Rows from block 3 of a small image classifier, named by matrix and row number. Rows with one number within an expert belong to one neuron, the router's apart. Each number is 128 + 24 x the weight over its row's rms, rounded and kept within 0 to 255. All counts start at 0. After the name is the row's rms in percent of the matrix's.
Before each expert's rows are labels from the 100 images, of 14848, where the router gives the expert most weight on average: "top examples" is what is common among them. Only what is clearly more common there than usual is listed. The data: single toy objects rendered from many sides on busy backdrops. In brackets: how many of the 100.
# router: router (model.blocks.3.mlp.router.weight, 32x192), inputs 64-127
# up: expert up (model.blocks.3.mlp.up, 32x192x192), inputs 64-127
# down: expert down (model.blocks.3.mlp.down, 32x192x192, transposed), outputs 64-127

# expert 9
top examples: matte (76)
router.9 101 [ 86 121 109 111 128 134 140 133 145 172 144 153 151 144 136 162 100 166 116 132 123 145  92 134 103 144 108 138 145 143  89 148  92 144 108 103 148 111 137 111 104 160 149 104 101 130 166 127 200  94 125 161 117 124 124 133 120 147 101 147 149 120 131 111]
up.11 114 [ 80 122 116 146 144 101 143 140 118 178  98 162 159 132 161 152 132 190 144 162 132 112 127 147 111 117 128 147 121 131 137 122  95 143 121 117 108  99  92 112 101 135 163 124  95 110 148 136 162  91 114 156 156 142 122 124 135 154  81 147 141  95 149  98]
down.11 103 [140 163 153 115 167 150 103  84 153 118 135 110 101 108 116 119 135 136 121 115 101  84 141 127 137 111 133  75 111 144 115 109 132 123 149 115 130 136 136 139 128 124  99 122 137 100  99 113  53 136 125 137  95 127 153 157  96 104 124 132 159 125 158 140]
up.12 104 [152 149 136 143  86 182 114  96 118  90 109 106 103 124 126 125 144  54 122 111  95 121 131 114 157 119 139  82 142 105 109 142 142 117 118 106 121 146 173 108 121 123 147 150 121  92 128 104  71 138 137 101 115 135 146 144 117 105 155 121 115 154 116 128]
down.12 097 [ 91  91 140 145  24 115 129 166 122 134 126 157 141 151 129 133 127 105 151 129 143 118 120 120  95 161 129 127 147 104 126 149 127 111  97 131 108 115 135 106  90 123 119 122 122 110 153 120 156 113 113 125 157 117  99 134 150 114 111  88 105 103 122 110]
up.13 069 [128 107 144 113 114 135 134 115 150  95  98 124 131 105 135 150 131  78 138  97 108  91 109 141 149 105 140 123 115 119 147  93 122 117 132 109 110 165 164 149 150 146 147 142 130  85 137 131 103 142 124  94 157 156 128 131 140  93 152 126 113 172 138 152]
down.13 071 [ 56 100 120 154  42 149 138 165 103 105 115 128 164 131 122 130 122  97 115 134 118 125 143 144 114 135 155 142 107 121 135 148 109  97  95 114 102 126 130 118 132 111 137 147 122 126 145 161 188 101 151 130 130 136 110 121 162 135 139 110 110 116 116 111]
up.14 091 [142 145 137 137  88 134 154 116 149  77 122 129 110 102 151 110 152 105 108  95  93  97 106 133 171 113 141 127 143 111 145 124 138 127 119 144  94 166 167 133 134 108 145 169 156  94 124 104 103 128 121 122 129  82 156 144 135 116 165 133 133 149 155 139]
down.14 096 [101 100 133 121  46 124 114 165 126 155 147 152 125 147 128 121 122  99 103 140 138 123 131 111 115 150 148 139 135 115 129 130 131 102 100 127 126 135 135 112 107 138 131 134 126 125 146 152 181 119 138 145 157 135 110 152 181 143 113 107  94 107 122 122]
up.15 105 [174 141 140 137  79 179 157 126 158 106 125 122  99 116 121 114 144  70 111 110 107 127 101 140 161 109 140 101 118 125 128 130 147 137 122  91  96 149 197  90 137 119 146 132 147  97 129 125  95 152 136  99 148 110 162 167 132 130 166 133 105 130 136 165]
down.15 100 [ 84  99 152 139  59 115 107 169 111 130 149 159 125 163 137 129 114  81 124 141 129 164 114 112 108 172 129 123 120  94  99 133 115 126 102 141 136 134 121 100  94 131 113 146 123 105 159 151 159 109 110 138 146 110 107 140 160 126 107  86  81 102 121 127]

# expert 15
top examples: matte (70); green (37)
router.15 088 [131 132 109 131 148  95 139 169  83 162 151 145 123  81 139 147  92 145 129 168 175 125 117 109 122 192 126 140 167 148 141 120  98 163 143 102 149 134 106 133  93 156 105  93  72 112 145 140 138 104 143 142 123  89 104  98 123  99 142 147 145 131 144 110]
up.7 088 [124  69 141 107  88 155 143 133 147 159 122 144 129 144 106 130 125  94 127 124 111 121 108 156 108 138 149  95 112 131  86 157 145 106  87  75 130 137 145 111 116 144 109  98 162 126 122 126 138 136 132 139 133 151 148 148 175 125 129 107 108 130 128 147]
down.7 101 [179 116 131 103 167 135 114 108  84 110 159 105 116 182 111 155 115 154 125 154 160 138 132 123 122 150 151 138  94 145  94 114 138 141 152 100 164 146 127 165  81 115 121 138  94 100 190 150 118 100 104 146  69 148 133 117 121 129 119 135 109 151 116 111]
up.8 082 [116 137 138 112 126 117 115 125  97  85 116 106 106 123 130 141 115 116 112 155  78 134 126 123 144 121 154 126 118 119 121 137 120 108 108 101 141 111 162 102 115 116 138 162  81  99 154 165 166 122 121 104 117 146 145 160 154 158  82 148 137 111 101 101]
down.8 076 [119  64 113 159  90  96 115 102 141  87  80  95 107  97 138 133 101 118 129 107  98 107  96 133 149 123 145 171 152 132 114 153 170  64 100 131 148 144  88 133 119 138  91 129  98 130 124  93  92 124 134 200 167 107 129 121 132 163 150  84 130 123 159 133]
up.9 092 [108 146 123 161 164 117 134 145 146 137 146 133 128 108 124 144 119 129 150 124 152 116 139 111 115 137 125 123 138 140 156 139 128 159 173 146 114 149 117 127 140 139  83 106 167 128 117  92  88 148 127 151 135  76 109  89  86 117 164 131 118 130 142 121]
down.9 078 [ 81 196 118 151 152 125 137 163 102 201 138 185 137 124 159 138 147 159 131 100 130 139 134 129 141 100  91 112 112 125  86 118 114 160 147 144 119 129 165 100 107 123 145 146 113 149  97 150 152 120 114  97 124 158 117 120 112 133  93 162 124 113 108 128]
up.10 167 [ 91 123 130 137 125 127 138  96 166 149  89  88 155 151 102 102 159 120 137 112 124 136 136 144 121 111  89 112 155 159 146 151 143 174 140 154 142  91 117 158 113 146 135 122 171 147 123  74 113 149 144 137 126 118 126 114 102 169 104 120 144 138 160 139]
down.10 169 [ 86 173 121 147 195 151 131 121 123 145  81 132 142 142 162 158 145 116 134  95 132 161  97 126 135  68 131 114 153 128 144 156 135 145 138 110 104 139 123 113 158 114 160  95 101 108 137 137 149 137 134 133 161 117 129 120 109 136 160 158 135 144 133 116]
up.11 081 [ 76 196 116 153 144 104 146 115 171 125 124 116 116 148 122 158 159 155 106 114 118 110 114 111 163 101 133 134 163 147 164 109 137 163 138 130 119 117 128 121 127 130 146 141 145 125 126 108 109 121 111 123 126  99 108 126 102 175 127 131 115 114 136 119]
down.11 068 [ 93 171 104 171  85 143  68 138 158 166  93 124 149  98 131 154 130 144 145 125 151 117 160 125  85  85 128 139 112 110 135  97 147 128 164 119 101 119 159 112 134 141 144 113 146 118 109 142 145 145 125 118 167 125  67 123 123 131 103 156 146 121 129 116]

# expert 5
top examples: matte (75); black (25)
router.5 109 [130 100 148 103 157 111  98 145  86 113 131 124  84 134  82 134 100 143 129 100 128  74 149 127 174  89 136  94 116 121 131  96 138 117 147 136 101 112 111 171 104 126  78 129  91  97 123 132  97 140 116 132 105 128 134 131 120 135 106 108 118  92 145 113]
up.18 064 [128 122 126 140  88 156 119 143 186 118  48  94 153 166 141 153 103  92 116 127 124 123 120 118 123  97 131 128 116 125 147 133 131  81 104 114 101 109 168 113  92 146 134 121 155  73 147 110 129 150 139 113 137 160 107 161 156 208 138 148 130 112  65 118]
down.18 063 [122  82  91 138 114 119 103 166 119 167 153 154 128 135 106 160 117 124 129 142 139 117 120 129 130 135 127 156 108 100 133 116 121 148 127 128 148 133 109 115 107 120 122 140 138 167 136 116 159 128  97 157 140 104 101  99  64  85 126 115 140 133 168 107]
up.19 082 [145 109 115  93 124 120  97 174 110 134 135 145  96 104  99 124 117 145 129 126 133  91 165  98 126 119 120 101 176 116 146 123 100 125 139 166 138 147 113 152 101 105  96  94 131 112 117 127  95 155 155 155 115 109 126  94 143 155 138 101 163 116 184 135]
down.19 094 [154 169 135 139  46 115 109 103 107 161 124 133 107 131 177 112 134 147 135 113 132 134 151 127 129  94 127  93 147  86 132 150 154 128 160 174 138 111 139 153 124 122 148 103 128 131 144 169  81 167 131  77 145 153 108 113 127 108 120 143 140 105  88 122]
up.20 112 [104 138 125 130  93 137 120 112 171  88  75  87 144 152 120 156 114 122 130 121  98  96 132 108 132 101 138 151 138 120 166 155 150  84 133 132 104 133 149 126 130 125 110 121 148  81 131  81 120 136 139 106 145 150  93 145 119 181 151 134 166  91 119 127]
down.20 100 [140 144 138 122  56 105 126 174 106 109 139 160 121 104 130 147 115 110 154 135 138 108 132 125 147 112 134 124 136 116 120 117 164 144 168 121 165 162 129 128  98  96 112 142 115  94 127 116 133 132 110 137 120 105 117 125  79 144 136 150 116 123 134 102]
up.21 104 [102 122 146 110  80 146 116 120 162  92  85  88 160 164 126 161 112 132 100 124  90 102 131 128 131 103 135 126 145 106 150 148 138  94 122 156 117 122 155 111  96 139 128  98 147  82 149  79 123 134 145 123 152 129  85 140 118 176 143 148 167 118 125  98]
down.21 097 [109 117 127 116  35  86 127 141 113 105 123 148 129 126 127 140 134 119 170 142 125 136 114 148 159 106 140 111 125 102 116 143 145 144 154 144 154 137 126 131 116  99 134 151 105 109 150 127 123 126 133 156 128 112 124 102 101 149 149 163 148 142 153 100]
up.22 076 [131 153 130 130 107 120 135 171 152 115 137 104 145 152 109 150 120 121 162 122 150 108 137 109  82 103 171 162 142 110 148 146 162  91 138 115 119 142 165 140 164 117 107 121 176 116 104 117 144 212 113 114 131 171 122 143 135 154 163 105 166 133 108 167]
down.22 069 [129 200 131 124 162 125 123 133 113 137 137 110 131 105 134 130 129 113  98 148  84 127 128 129 129 106 136 171 106 147 138 126 123 139 134 124 146 143 135 113 127 146 134 137 104 128 144 118 143 121 110 119 149 130 132 144  70 106 132  98 129 148 128 127]

# expert 24
top examples: glossy (60)
router.24 069 [168 127 102 116 145 134 104 158 113 187 152 133 148 138 125 114 110 131 117 129 174 124 133 105 127 158 103  78 121 138  97 140  92 141 167 129 135 113 111 113  89 150  80 106 120 133  86 131 122 111 142 127 129 167 115 115 141 122  83 151 152 120 108 160]
up.7 118 [132 115 140 104 165  90 107 163 113  99 122 136 135 107 122 129 120  95 109 100 123  99 128 150 169 114 134 106 109 106 126 115 111 112 123 157 131 138 127 122 152 150 141 158  99  88  90 122 142  90 101 122 135 145 154 127 145 160 110 127 111 124 118 135]
down.7 127 [112 139 103 157 127 127 145 159 107 171 182 160 117 131 163 100 119 104 165 103 145 119 154 161 124 139 126 130 132 130 158 124 147 142 124 147 135 106 111 103 168 100 146 127 142 167  96 143 140 125 124  79 169 148  85  85 133 120 123  98  94 122 118 141]
up.8 102 [179  76 126  96 137 123 120 153  55 117 161 141 124 130 156 147  99 111 125 156 150 117 110 131 154 132 132 128 144  71 144 110 159 132 128 112 122 167 159 106 140 127 105 100  69 122 156 178 105  79 104 129 117 137 139 131 158 108 140 177 135 126 119 119]
down.8 103 [162 102 139 154 159 112 160 145 154  29 112 141 129 121 150 122 110 154 140 122 106 163 165 149 151 101 143  91 137 159 142 101 114  86 117 162  84 118 133 155 175 107 133 145 111 127 117 100 121 103 146 133 145 125 131 132 161 136 155 125 107 131 123 149]
up.9 058 [108 134  78 156 137 165 145  95 169 155 150 117 111 118 106 159 169 113 116 112  98 150 106  91 120 129 138 107 122 173 121 142 136 148 135  93 136 149 123 136 103 176 115 121 153 124 107  98 144 160 128 151 125 132 104 106 104 141 102 109 151  94 151 117]
down.9 056 [146 177 121 120 154 147 106 125 146 163  94 109 115 122 113 130 158  92  91 117 121 140 143 142 122 112 157 132 129 126 128 132 129 163  93  98  98 150 124 163 145 115 128 121 164 146 126 140 127 132 146 119 141 117 153 126 135  99 125 146 121 117 147 137]
up.10 092 [ 77 162 105 149 112 133 161 101 190 110 161  89 182 138 142 149 153 127 141 129 115 138 119 111  89 142 162 157 113 151 120 180 132 135 126 114 124 135 144 135 163 136 126 105 167 144 122  87 156 181  90 136 145 120 110 140 101 137 172  92 141 123 106 122]
down.10 072 [118 179 168 120 125 169 158 117 144 156 101 132 156 122 137 114 160  97 131 108 102  95 135 113 148 166 133 123 146 107 125 116 154 134 157 147 125 130 143 140 121 143 120 131 155  97  89 124 115 133  96  76 149 132 149 181  86 150 133 141 141 124  80 130]
up.11 106 [105 129 148 109  72 111 128 112 120  86 119 132 146 152 126 137 126 163 153 149  99 129 134 155 136 115 145 140 121  89 145 117 140 103  82 118 118 119 171 164 150 102 149 164 111 103 128 114 126 116 107 139 118 143 137 152 101 106 168 113  89 130  99 123]
down.11 104 [118 117 113 133  64 167 112 153 121 110 144 145 136 119 141 124 128  86 129 104 129 134 118 118 175 131 165 111 100  93 145 132 157 128 151 140 139 143 142 136 117 107 155 115 113 140 101 136 135 136 133 107 171 145  97 103 128 129 162 130 106 124 111 119]